python train.py --encoder_arch="coatnet" --model="image VAE" --dataset="rosettes with rotational symmetry" --train_examples=97500 --image_size=48 --crop_scale_min=1 --horizontal_flip=true --color_jitter=0.1 --bottleneck="kl" --downsampling_factor=4 --encoder_norm="layernorm" --encoder_norm_position="pre" --encoder_activation="geglu" --encoder_mlp_ratio=4 --encoder_head_dim=64 --encoder_fused_qkv=false --encoder_qk_norm=true --encoder_parallel_block=true --encoder_inner_norm=false --encoder_patch_size=[2, 2] --encoder_depths=[6, 6] --encoder_widths=[64, 128] --loss="l1" --latent_channels=8 --decoder_norm="layernorm" --decoder_activation="silu" --decoder_widths=[32, 64, 64] --decoder_blocks_per_level=3 --decoder_block="plain" --decoder_attention=false --decoder_upsampling="nearest_conv" --kl_weight=0.01 --init="xavier_uniform" --residual_init="scaled_by_depth" --optimizer="normuon" --muon_scale="match_rms_adamw" --learning_rate=0.0072 --momentum=0.95 --nesterov=true --orthogonalizer="newton_schulz_5" --adamw_lr_other_params=0.00074 --max_grad_norm=0.5 --max_steps=6400 --batch_size=256 --epochs=16.8 --lr_schedule="cosine_restarts" --final_lr_fraction=0 --warmup_steps=1280 --weight_decay=0.05 --adamw_weight_decay_other_params=0.05
Rows from block 6 of the encoder, named by matrix and row number. Rows with one number belong to one attention dimension. Each number is 128 + 32 x the weight over the matrix's rms, rounded and kept within 0 to 255. All counts start at 0. Numbers have three digits each.
# q: attention query (encoder.blocks.6.attn.q.weight, 128x128), inputs 64-127
# k: attention key (encoder.blocks.6.attn.k.weight, 128x128), inputs 64-127
q.72:144162091121110111098123169122147139142148097076155127149094165129199151000082087142136126098098084142120129127113135153130113084168160142212141103091131129100128118105147142175176146146122156
k.72:122198051102131100125161135097155140145111130107080136077115117081149135123101142192133141113125121099120082140137027168095133113153074103146129100130087100143077153127147095114145135160138150
q.73:139166141113117110042122183040175061108087164099063077089098111189121122162115178133105114161185085163145109134096172165106141115131131114119128127112173177113107133091120136197132110102126092
k.73:158078092152134068121074132143161190152137143091167058116182152079183081106106105110164087138153106131114114165100134069094149080167063100172175155088211127083108104059203185222096080162138143
q.74:100052093197166116129052135130167158152106104126130092216140133109131123132127143170169191139107140152161120097097139155111140144109083081103108135151163136102186130158088114147166139139129143
k.74:144121131144146142088168148171127167135125163087115139104094087123123168098156139125122160102085094176131100113103143116183083175203129169127135116141132135209132146094131119137134129137162099
q.75:084083166071086180082111115093181129153122122172150067149112135191113155171117083182108093117064127103145119154119106156175097144097120160141157128085136168099144102161135122092092118160188151
k.75:070151135158143052145129118165128230102107107141156150181089121136171078102111147106150132147148133105118097119136118095079172125112097061162120094146155193068113135114142145163106207124217140
q.76:098124160183141115083120137070150140131088149157151126213121124146098124130150103140145124100119155141174149067142091135146120172095048135093150110083121097131133108107139094131164122145126111
k.76:181090193119088150117160142104118145086200085114170130113102140142136124169133097127131152120128101104110145119131160126106144142154114095127153078121108124094119130122139174102129153134097110
q.77:164164184162153142120110127095092079118143094151125122105162085189148134110100144066151098149176109097099180137125123131126041136170164136138140118086168125171099157131121168107100128164213123
k.77:225165136165142123148121103078136069162119144167105172070143136131131116141131119166133171117126130075161151129096140136106155110123112097120183127100095155062109135089120117075107071166154150
q.78:057138123103142123105140168144091053072185192144119173097130106155150151110102141086127097131140094140065184132139085113165120095131115137096122127118174141143112099114154144067127107106092124
k.78:118141157157121116138099103119127137073185158164118135159143091097071126148140128104128078105119166148121169165149137129118148173075139115183140097159155198074163121175136139112114135028071172
q.79:085157170129151148138136193147146208049125215104159112137074116102153127158164124186109109056153111050149133156122187079128140112110072101087144150179127113112144146142115102151124183130131114
k.79:147169110151166182101155147134138088143144137068113102113059073141115121189065139125146165079143107158077060075121093118154107150076118182136139136090115111186093141149173088106165111186162074
q.80:133121120162079151123077147142108097159131121121189101125068166133153172073088140119108130160097069128153148160139119124143197111119129125107121139111154181144160053120045168106100162129096113
k.80:106158131117127180101071157137084136130108138117126111148104078132127104117136147112055154111123072130159141166125124127152172116128151134156120111143106143147122098155073087124119148176147131
q.81:132122091102125163161143124142157057180158150176152143074120078124116089168117124063099109120104128138097101192160142165134148114111132187099168084105141077161080142134163178140131117128105150
k.81:133121111164090119142179117069127136134113182162109111095078137154198087172080163128095161134145117143104076128087102097145171085156097114047189148100146073176119163111132181099179153149077122
q.82:119104137135096177117121138146133085126142058180122184150083108108123110144095095144162151103077157118113092106153128139128081157131207148146124142117079104082136164217107089091120107135140163
k.82:109180083124101099161118118134120156136102176109111146152124133139074090100135143168134134108156122145102196119114094189153142125215143126126104087180123120126134109147084104142084151051161132
q.83:151142100088191139180141107160110061099135162095143089154080137117123127126132140143141119123125116159105137111119188147102107164114144136127158090128123131163107101166145124115092178146116120
k.83:112124068153122201121153141102107168134104159123096087119148112151129103116167156130061146136085157165143093151073119133158107082130093173153128124130132122135132167064135139141141124149137119
q.84:124129091149124127114115111096169087140097178179110168107160115108160094096147106128121102146154174114140169161164109109163117087065136142148074119115123137127192178113151115103163148093098122
k.84:159169144182131173089185218117111096149133124175108129131120095107144134106125122083189168118117109163139100173121080147193166143178146143082119097092095068092094074077129091106134058170177133
q.85:166132135130132043144120164126107137112118096154127132049081121098101135181150155142075133140163123104126151099131127071109142125148146083064143130166099108108104159127132119166110102142161161
k.85:176088157104102173147080090137201169127139093133186149132147119138072142139099119170177053143182095159114176175122169127128132160161122158082060142125170110150114167145172125164114169072095079
q.86:153128136158158110066124135084093157164143110159198094132162164099107139116105148142108165139154104087152195099142096147116118146094144129140063130143098144128121147075210175148133114116145164
k.86:130105139075081131139127104200153147172121140139156132122163145102068148137117120135143057130100132125137123129119103129150134128112134125154152114146148157139134144117146163117160135195045132
q.87:096106155151069128163113120138172128104130125157134080158103118169125165143078132129085149095095093149177119105160150161090135096167125066108131130127066100101104105125137145154146156131109109
k.87:117108072095126160114189177140112118153159139109175067172069161128159062089107082105131153134129158124131150124138190098137152132175114179065056146140181103154109095108073072175116055079114137
q.88:160097153073153118178135076165110135116089148090179099126145196149161129099142133146088159119135113178112096140152188111081167111127131103120133133132139074140051068132108126137160166055201179
k.88:089075129079121170116137110127139135113164068105170113157106088138167128094178162143101096139127148126115160142062168163135102145103095110161024116129124170058142202149126132150121092084105127
q.89:115132105150139130186152145120072142105172126122060119107120085113168152109148088119106174138163112134091145138110149146102065097169092088132171142164150134122125118111126134178136117148121087
k.89:095085153110140150145159191122124117164173161173183086088159147113131109046112068149119120142124145093138144109122143099148106142146109113145101136140142177150176136122154121103100140091070096
q.90:166149136125094145119134111141134141100131109103056096134151108171094191106139154164161110104137178145150110121111102092129122167160185100111163154145110106083225114170191088088101134212160085
k.90:102183189125158053144140099145150166168159169137115142139134186127177106145107119113102212169107175106097072101186117115060092121086166080167169119080091097147115130110149143132077180180178088
q.91:108168146139131196092120110060086169140128158091121118124119184131151064105149134122132098159123150146144070161145097133140104061114139175115155150112171127110140125093090117131168169164175120
k.91:153165090140148089133130106119165187143150108151113164114109127141187151141169121129106164099092119134072108138095092152085120129136108110152187093141080083173107103167177103110141136166151153
q.92:090137153150176140153155093164101145099154121103155158157144141107151096118118145094155151110107112146110125111114155119148137148117140153110133143114142089160087184116098090146120160113128109
k.92:180098081056129115108118122077174098099092097077145136139122131139106159129182149158119149091160104117148159120096121113126128146158092124116112214109140107111122169152094171114118084082091131
q.93:162115158104127121143170134128141172184180188100147164094082181070066109178158134143084115142062110131048119155081174144234142144144119156110167140144101114120130124190130124129072158133121147
k.93:078088183133121117158094128155161167111103085122136150133124178140157101190087179122087142164165181092125100173156116070128119081097115075101106169130152111097146072143160141128112163128137128
q.94:132164119144149166105087129120160123145061147110112115167120169148170195162088110129126188130137144092178062106082162146088115155163155123157131130105077090129088092167161161158157090096153142
k.94:113084118113124129145142171144125097114093129039073104101102113087098127045119134143166190123124109171107094160131148164126158158188167127161097126147166138070137102162107162136120125157157191
q.95:104056128133108113083103126151141167143103152143150092138096148146118126179113177126107154174108150157164087083107111156169127172131155096103181141092148166105185133137192090070100113138128121
k.95:145107158124107175179170081171150119151080118126169140163153158208155105111100116131101122120130146155137123128120156110240110121162113124146103131194129116165147142106078129118099149078111068
q.96:084108110155089098163102112171145145161148101138138182152178126153077145093081137125122131072116176153146172098116097132180141094125148122132124147069125119119145167118172079131124140128108132
k.96:130120126193135116117123105121103024095125101143042144085061153115146093166142121116121123089087169125135101101196126117142168099108135084077142179113093152143129095162078148099158122119116196
q.97:121136100130183140185120096154121174107107136094118163083138108093126147138113109073149087142137130072144138122160129102111061145138096129151110136179069158112082175096143121144066080110115187
k.97:131160157130141171143163177102118110123091181136125169109117110088046126194096080107171128142143086126086149154151100110158130109175183154125122098091088148116139120160108110063171165095131155
q.98:135106174093109070159155142138116144183162138115132158092163170146073119128201159124108136140145057153075121115100174165112138076145130108126097146188182141144128137157071136107108158071115111
k.98:111158114187142176136118094146082087197144160164116079167107130129080138143095092134072134134131140161167121117153142127152134079096155112070109129149084141138141085164110038097111089125156088
q.99:168103149110063092107107148088111115104111085148134147104114084124164170128150062106123101103139114163133166149158057143120124148061110157146164102076100215153133150159121117066084145111104129
k.99:166158162078134131123099111099113171102105086160131134184146098106140133100147144127134078156121085125169117170163131124112162104093182115146155134123084173082102135136145103110124153123139173
q.100:116133154147106161115141108185105116107153127132122140175163085127145109107123153086092176138125135111095144155118147128112119165134135137121107147159123106115133093129154144064157122107122088
k.100:091112193108122069145127085127192166107116140099185119127144136115147137082131133127143084139126171087091216133086164145100090126073164116184062169153180196102137124175115203126126144035084137
q.101:095097126161147148119134115116123161097133128139171103151167139083182105161123165129115143147172088090118133124127118133122186146092103108128066110116129129116130118148142152143136153074147188
k.101:102114095030139150109084169180153142092140117085229121154140096144140132074144150126158077092142119097093134181095133124144124165139156177175105135151139169120150114145107165161133110086094116
q.102:088149143077115215142121059117118192105131150121118125137145064114090118183174121138099098093123180114162081165142147147138142075096123160116128137116109164073129093128142115130167128170143091
k.102:116110110136103122085191154142155141104176165151176118185171135137121154097137056086143080178135120114093171115081106111127173153105110108170068128191122185132125121173169129130050104081152116
q.103:093114165130152068119192136124086161102164135095143153159176125160124092125155167106134146138097132122120124108130146081130120121122115096141112168145166143123112142088135102173172114108089090
k.103:175138107198100166154123133105135049168084101150020142086108134136148132227070149114126165055080082102120124119158136126127085133078143133130127189079097110171104101119093149121212085122083129
q.104:109081142171108076071159091112148148107119094164108132168144151128120129091110156165123119126091127092143115120106143109101147114117079118161100157140136148151128117101084100150116079112156145
k.104:168070136197143064122121110074066079105095093131120126125107104118078139149161144121118089079123106146166122064140131134100130110154136174183142126081150141074149095110096110201171143112098098
q.105:170113086167030099082105062136169116225111105130177126152158130141084165083117149109129084149133168169100101083110166129114168145108180133172102108080171184115181126088091105143113130176158068
k.105:104088203115106145121090050154150146127135103173226116197169162079128128099198094125123052200146172094161132132102120098044130116080090088161087166165122179083157162134140143142049141070142139
q.106:180148155114137141160079153138148133084064140111118110102074153083115107159116094143184142142104149155107084183107098153151129170103095078103173144149185148135115082134101087165129136084132133
k.106:205172096130165111094163122106070149122156085089120117082144089173167174131107192145122169132136076173112112143181158136187123138216125164134177144105076032168111106117156053156138116134162124
q.107:133142085168152112134143125175068075168157123135103212129163145116196079130134158147132153097145121133141197109105131150137103132110156166166076156116116113164071171134140162126141089124135119
k.107:130110116207111136142101122157133098093074102092063142063123119113073155131153142100146127157140131159157118162121139180087106122110113141153147132094158127169179161129145156080155114182106122
q.108:115065149149151086174076148181118171113137198108030097088129149111090180187112172082152106165105116164201157127154119114131128075138113146105153128131049129163090132158116121087124123130103115
k.108:196119136161136124090131144063135084145078143139055164107092134157093126123138123136125165072112121207124085105129141158139114078171151118077134135096112106142074094105116112128131157155119122
q.109:148139107184120126137125139132103137124162093115153195127136102097123085126123089114120184111178109100137174143128096102134155079131117151100134139108085094143172115137119127073115150145128065
k.109:164137145145156131138072132089111174101155185111029199081086062118146123142148141141107139043118078109099170105158097181165129120105154130098164129096107163183137129156090126168178148205109110
q.110:150114116072174130120164190106115100101141093155113107140093096170143132127133086123123142143143093145144126118170104174124128102108072129134138111119115147124127171107162108106149142116019108
k.110:107120097096072145163113117158087129135108134157119084141172148128144156128148119097106103161105085142185100118126107129168131097104119165127142131169144110127126138131127129153125146117103149
q.111:113148058096130104186119113167150081147121097145161117124111120109131144076178089161141122121161147103091165080137147137169161100112134156174074134154136102069155084179153129176105119095077133
k.111:061138104108173139123112144159140122105100145164152129126152111094115137116083094168136148162129133161110136122128162144132099131087130162097092100179105139104131136156118108107165142103147150
q.112:116118114167071172142146085090072137090153086163167143144092107095143082074161139141127100101108116132098122150139075167154118129088111127184146136107156138101146081185129181170119209165098103
k.112:103160064097183041094144119149097141099133085166216074154182119140132115052100104150122118113111140106129119165102176149135092130114123153147182057168158077128127086150139105076133094148158153
q.113:085168133130155125173146090151097120147119183157136160103179155127145092122182137125124113089150142128130142082074094097173126133073131109082128145113158106138139156095128126096080152130161148
k.113:097087168166165175121103125160106108079141054109121093146140065122051163127138102126133137200147138198138075180147152123122144144162131160114144126101124129150127116175124142076121169120108105
q.114:143155165119098131124105181140131152159086158120093128110137149153099090153117102103091147193169138097154094128163118087104096147145115123109118119116131139129136200071150086065168139085137145
k.114:107136159100113105150088058157203140108112125095231142106100156133124160121204131154173081145114149147099176083148147124150096214173153113133109113145137131117145126128189098119109179110161132